config.yaml
train_examples: 39062
n_mels: 64
input: "log_mel"
norm: "layernorm"
dropout: 0.05
optimizer: "soap"
precondition_frequency: 50
batch_size: 128
Rows from block 2 of a small spectrogram diffusion model, named by matrix and row number. Rows with one number belong to one neuron. Each number is 500 + 50 x the weight over its row's rms, rounded and kept within 0 to 999. All counts start at 0. Numbers have three digits each. After the name is the row's rms in percent of the matrix's.
After each neuron's rows are labels from the 100 clips, of 14976 (inputs lightly noised), where the neuron reaches its highest value: "strongest on" is what is common among them. Only what is clearly more common there than usual is listed. The data: tunes sung on syllables by a formant synthesiser. In brackets: how many of the 100.
# fc1: MLP up (model.blocks.2.mlp.fc1.weight, 1536x384), inputs 96-191
# fc2: MLP down (model.blocks.2.mlp.fc2.weight, 384x1536, transposed), outputs 96-191

fc1.286 112:478489602501436513526538497469579500439571522520483480488479536514475534511521525508488530520476562507545548544510502403511441547532466499465512494518422622425454442502551433543578474493610562506435458456504497540459507527446498511503433467483420490448540423474579485497486446514512547445
fc2.286 104:508582494456494504439456565532520472537459489443548564549469442561423470470486542505547486557584488526450470447522442532492500481557566516452491453532617417529495607515459573437451552563437505537629474508463519446574574502487531478426572520553492552512491593526436510501454602473547451474
strongest on: the note A# (72); child-like voice (57); first note: A# (31)

fc1.187 095:533613410521472417486541550492426618402529507465525442432511489520577438414511377444614451441569410502426415490497513445550522476396467449479554409477444528545454501528498540519438465535546554469530440534501504483551536448565416478498525547470446453539428534599398544507536549511506483401
fc2.187 106:447572384515560485445496532523432639517500505463444473454599583560582501495481505492568523542526468557452454536503501432529523508470455493449462465471469515450395374460493446530459433490541465435475507494487487446580493493432502535511473467532483557474498578561447473558477450491486507406
strongest on: consonant: /t/ (57); vowel: /o/ (40)

fc1.651 098:413479484500492513496500453505537591416343508567500560452438616405504494452548501562493594401485495432537404409424549500498580541527483496564557459588471539503575480477469457597509535491495434508551528490492471418589479493484520505510495533512473507523609422421450551493469522500562447524
fc2.651 090:451509517497490478526437486543528566550475443531425451545480420420498532544606498498417435506501512482521491546430543491480525533542419461453499507532510611534532612550464533497536429482416520466430565429479578407502476473478513467505392490506489521507564456479504549565546552502534549443
strongest on: consonant: /t/ (69); child-like voice (53); vowel: /o/ (38); vowel: /u/ (36)

fc1.706 150:460510470448465570538441506512433456477547479485466515490524489455522477477499470470579583491416650586490406487618516552521470482512496526460484513474508537500505539496539449584491478505459562547450415500461487564458522463465515448535512526537456472445436623496456416510489543482428386518
fc2.706 146:485420537521457539572400482456510446478500536476526424551595568588416488425604517504480556516458577513555414489568495481566573444513491488497484422508440447460503427477538529454522440521456531562538564545499500395510462466598449606459535541480575432503522575463547357522494469518423474594
strongest on: the note E (68); child-like voice (52); first note: E (31)

fc1.51 086:479565544454536533448612450474463484470530480508487496517603424459473532541508444526488516572488561543451556471487532516547508474566464459424491521446527495513478529515460520463546598484434518463488521528453521579476513496444601567543513441461489477451486561529454581554457499449530555380
fc2.51 088:461526530447449580564490549501437544512566492515487494516395489454475564537546505545411505473579453533503589488531506514530509516384545449481412551465458420491601522577487459551510545513495500525463484499575566611591539496565552460524532514432532438585467566521427446459508501495551579535
strongest on: deep voice (87)

fc1.515 089:525438467558533431591500469416543513484503523486472492491592447499436522549573470550622487449506472462436530539552481408477544497551549535538499452464474534488558539504501467546513518463532444510473436518491690518483544520502483506477492522456466446433531472466490483445498491456427491427
fc2.515 090:527502546397514439460618510543463423501481491505516465480385548432504584455576534582458525482454530465443452451433541480514534553461530468492411569513462491568496540459488569410614467516516534497525552463510377461525491569496571532527546561512497550590512540488550445490532441511524474473
strongest on: consonant: /t/ (46); consonant: /ʃ/ (38)

fc1.228 090:478502567549505600556513463497392569488476426487447525443533538517528510455495512432471536476596563516472428468593506474547579523552515361508498587531459446503518558503556534534597546501442548405584371573479443509592481490474466522559531513538470450548603451529433506531394498513444558488
fc2.228 093:571533521467574573441459457435458567403530376467489392515536514456535556532469546445480466515431509591523499461514489418522476605502522482473505510584555541445482471482479607530517507432504475536465597498513461496501535479470507548420478475543461431521552504507494561483490562617408549497
strongest on: the note E (88); high voice (51); first note: E (44)

fc1.280 094:454531484512499505428475596480570441360522489478551507486475560525550507464532416531578557434450480441467489467464467570448510481462409607536511420505546487470560453436533498528515464491505393485505539545558536426471484498452500548460473580530448547469552410414527615601554503408469523384
fc2.280 083:478507520478481504501508429460478445516479472576478452645474513478475531484466583486525508557552483583541510443500505463477536435517544489567578472450441492479478490462540491485495533535513484425508456528497546558476532476581553489485556428478471605494488551528417544584563547519483495563
strongest on: child-like voice (85); the note E (82); vowel: /u/ (37)

fc1.461 106:433516518457443526595504506476422592520522359446438506458554449584487554555573485486440471401424555549528510452526469584536512446433566527538357472468432522393529400506519501551509523521507456574503553584470435446484521493501486486452483528574532527545549498419518530575554474570534508586
fc2.461 086:495485462506589532449497526540561482462515553476496539610495511458539352451500412460541561612480460457470460524504578507436474522546439418446540602540528532634551501417487525491424442459467486439556459412535461542501515478499425493485552455449452442531416454549514472439372485466533554534
strongest on: child-like voice (51); consonant: /t/ (45)

fc1.231 142:561545441560468489571507503533484509529386420541558428481507502555473428557463523496461507423509442553532541385518554517470444556547388499517482547521492559391523439464496468469539583501524423478515478480405515440524488368594548560532548488448598563452519541520482493461595492489612513527
fc2.231 144:479520452391502507499542510534477516430421482561607504512530513555507535580575484511528423450527502458460481534475502462432470497521493435452501495477523526423519464513533539552512521560496516403509481559461467398452573391460540532462505523490482428556478541517493454509585557498485587531
strongest on: the note E (100); low voice (56); first note: E (49)

fc1.763 089:548545527468565509445523506529401613554541465487503461600536549520569509494524562410489506562455599510509427438448464490472406505478516468518627511522544508438601593446403423463529509464507456393514524601593431503460543467414496450558601511538490432527570441513547548493432570475534433392
fc2.763 078:521399456434510463535477474507525441506404488576476525479428500481472440508481409493488401463475509506526519565446457510528565459459458445506474522480516469553432480549534535493486468446550455525472482467380537563558520492514573461512469432464575537420454508515492551520555557479468523524
strongest on: consonant: /t/ (43); consonant: /ʃ/ (38); mains hum (26)

fc1.180 092:489484578512590632424521584515429559537502563522441438433448477465507472446491546509446528570547491385512426505545416475521484504550493545525400512486544413430510553533469437489541484530522469506539499640460549534531483562366503515475460437464580446478495434495467543543508490455399523546
fc2.180 100:476463446420477394535505488521520495500453453491531491474541455583448512559435442494405451468539522644509646429423550460464450501502481441507560484540569528479508490493518529485490495468486517400430532455528507491484472431525545468504449562570459536483423582445546510483553443557562522491
strongest on: consonant: /t/ (44); consonant: /ʃ/ (31)

fc1.91 106:511513472482356587429589535530463431496483439495528486462498594523454585480454570395616571484474525602532536584459444447484541474437409485535399494514551373438546547480553536455428480511532474419542441526532490488552498590545455510508509440602501519527495580575484503447565462513478566441
fc2.91 092:502458436545563324444458532490437457463509573517561535472525525421398433445488447484552474483552484467455461493447531500550531447445545477500520466468522544524429522464490528513549458519481450570513510504462501468467527402420440555488465478495501473434471424439601495643533377545484584498
strongest on: child-like voice (53)

fc1.639 089:545552557444549553437505406543549511512377510538514488444459520539461563416536439480406478591445482488531491521531536539510553554482524510477492499480489503461557584479439386495453450512539380391486522499506583446494437486511487501508502467524527471398535570514385564493461561496593474515
fc2.639 110:506544461525451493530510539444515493565513514477507458456472386485555444521552522560460481531517484435557474415501476455514418491436493483401526519529561470487444473507498624527558517447389576525517531512510360469422519514520504496465431555429534540532509472502515491484441528534441398593
strongest on: child-like voice (58); clipping (31)

fc1.609 103:445451487575541456487507552605531556523500531447451458580449486436424466562541572476510470517516410520485526594555531504484501589552456487496427499470607615524552470498555496567522502566404525561527505475490449531531447439515513487486506459446525504465383581486521511499512442550568526477
fc2.609 090:507514535431438473528504459530412611550543477592441546424461430446503452460435533538588489504555536561475501472548583468523484482538510557416484476493491440575433530497358486495507481482523525438469562475472495486501583481421530514531449521469461537546562455466511506548502449538471479490
strongest on: deep voice (62); muffled (low-pass) (31)

fc1.588 102:504513495545481416491457479518576477518401539518533475570569548528493492497509517485546470455399441515469480568424499535486414593542533510574447449561485440568407508507547434487561486424541541443494610441532551461468462561549527434459400420458531529600457454487425608470554424540469470485
fc2.588 084:489513514414572550503548490468513473397499455480424478446431505503473416506514491471399499509389496487542451414480529450494574394460519527405559506391512546478504504520477541440474485567503495499468430550440513562550464553418508653548588515541434519391617424475520433533467588433510535513
strongest on: consonant: /t/ (41); consonant: /b/ (39); clipping (25)

fc1.276 110:554501418537475594532508426466520524512416448548532494438498527489522521528430524434443528434555499529555490425611475533395450568444395489540501491434457486446457498475426428455554506516451510452498421499495520504533484396551633470480563484420604530459501586536450520513559543466605520524
fc2.276 104:455440520509447454549511536593386470465509491564554454560545517490510436573562506505492452507438527497480557518416512510399498429585525449485504527623527581531554467585559567565502524494520427478567590511503480435430521377498474494506416458503543466521507480469615455502544548507414535540
strongest on: the note E (100); first note: E (55); vowel: /æ/ (35)

fc1.712 095:486515536437592583515547433475474492460511504514545486457470520534388586513466540546491557444550580510541391519524543402485455512402607498469609520408455498512535481504641513625477541527578500447439424437431511572499462448546524506533414520504536518522560519435468600556499523534458453569
fc2.712 091:509447459534552455461450438456461502524545524444477408499492512517507552550516511432543515460522483482568419502467548421518485375572565525448571526566491495467433529544551609505468454499500466481499552485499558441557513432494439443532435486491473544467568498618483480524570502595508532501
strongest on: deep voice (79); consonant: /t/ (55); consonant: /ʃ/ (38)

fc1.405 097:441434454519357439471526597364508460588503481500481495421550491481449496576522529496511511621582508572535497436478503517606423497593464636599444541544408496507530526381436588476546511505491460436505520527569417482525536574457519517493433543449464477499578484477530519563486595609522503483
fc2.405 085:443508503521552482497447434515542488506430456489530494531475483533509368464492489449472479440419536472421464485528500412489523492456513493396564523488468514560461423507517525586445552531390512533516587499558587421550506419503486499478539507625532461449408463580467447529477561466468466459
strongest on: child-like voice (62); consonant: /t/ (30)

fc1.392 095:572558496537483500451531530555495498431493478469486519524438447591548506428408495533480489419497398470580415521566559455572418438479557494539485524512377489503530572427488497482522477456481533554506498559550555536516520481501533471432489484576502495463548481493500518464546521496492447396
fc2.392 087:468432487452530527578496516466621471518501547537436476435470551402461492596557520468447535538519533498489548463419457519449562592584467497485508523473549507459450462557472507536417531515530435418485474479512445470505479502511533592525466449406494484537450488505502537506455480490481547546
strongest on: child-like voice (53); vowel: /i/ (42); pink noise (25)

fc1.648 136:451513497562484366504463480461503452535486543524388631520542467540459571586488570485447396550441476455552516433512439456465497474535425542551494390527514494540519463535518465549460440531514546506485416581491484494482468465412492546514469520445529446385469505547523580437474477553474564490
fc2.648 167:487465560476421509606476520523495575507460424490461423470460472467441471536425457442553554512511498366455413489585426421480482578577516502573400549518597506453535469537518437541462603493509515465491519594541529475504474553547570539510427582469451516434525540478476485468501497514438410520
strongest on: the note A# (85); child-like voice (66); first note: A# (30)

fc1.15 098:447476525503448514496505548492513472418460431456496573502524448468490507508560479521484450553483529511435542442438524508511552537540558553370552476409504487393562467526448479544517514514454424528551524454501413424522509549486483491493554478520459426525460495422433367452429441459471474537
fc2.15 090:446447522481474524492447482494502609463523518479467456461516522559440446402456466554558540444595494533563471514475528498485412452463501416494506559543526521566426434491506525497492415519565565551420490558506547536517433519515509460498386557554464529519470483507484591570509485443569524485
strongest on: the note A# (72); vowel: /æ/ (43); first note: A# (37); consonant: /ʃ/ (29)

fc1.686 132:485564580551521507540463446478593475463512518469465575462429444543485472537577544533567495609436509445404439483550587506445513489565431582549470543455496513556510567508535471439520538405511564483465542511433488565519385551455537505547441559473547516426533455438523468457499599565505462491
fc2.686 143:529473484463472507598589527496430468567405527533400547459445422406444422529429503457415375528553460436404485468507409537483550478522547482492504535452460520419534523479460544451531515492530482585489521470601560543529464557536574509553560554486479537541466509461486437513509454430485505524
strongest on: the note A# (100); high voice (53); first note: A# (48)

fc1.236 123:459545542483513489522457471514508525497517555425489515490427522456518408548544485556488546554493389453426477466463539447545470570565525558519464493457530554436498514528530500483508497458510470498487517523536460554567424519509433563510517511417552505400504483477510462500521571502486539505
fc2.236 150:449597484469469524509547484441525435529513528499504601491520432496501398552543469466422485598493393402477540481504479503587510467591532499497550519496517488417541514539516512509541574461457635627424473489489482490472529464564578625501537605406482513457527563446514419539440468511465484426
strongest on: the note A# (100); high voice (54); first note: A# (50)

fc1.444 093:516478572520445469486541445474555441474556535531507429470529517523504454546472533475484489551509444514481533512527491497436500488604513528544502530567428538535432477499456457407491494576412439554408470508549466506415470504567590579550561485562527453587449546495495502515479443489309492567
fc2.444 086:445469479463601513444522483467486528492528560524454420626516501558489427496510565555548532550464509488574533528345540423507453521478538519487538519534482462549533475459467430433480487567461481549492523532542441541464608450480499500590625535542462544494570498452604556545548455522513531516
strongest on: child-like voice (78); thin (high-pass) (46)

fc1.462 092:496533613447478548553515546429604437461490553496442497494493503460483522517465492526526577510463557574591557524440513461483438554476484476490560546562559522463507434450644491505513472598553515486596460478450516456499442516464451507497483537507571579551491549560442508449513470436566492364
fc2.462 093:520428453573548541487479462556423536542494456490553607583499524492590481482485543498485524493545472408380476561562516497507482487459615445529450480390509469548498562617432573599496535372421449566418499483528491506439494505515550492497536463422448531513511585505516454527481461480441459544
strongest on: the note A# (83); first note: A# (39); mains hum (28)

fc1.557 106:525504453520523549476469504601448431443568575471524526528477473418451430537550547476478487393501482441536538488447509465567466513516522560482530523550480486572483443544527524550479533502482462464361519448555480543418486473473466572503449532519565645567423491505480637482555526425535530512
fc2.557 132:565522467417393436459417516443583481534608496481519573513427503436467539490418569563481498421508556512500464532529471437582416479381554515476485439611449482570499477502407552503521490548435530547328500474522497508417508554458453495455441528585508447506461493500577442523502593453505475430
strongest on: the note E (58); vowel: /æ/ (36); first note: E (34); first note: D# (25)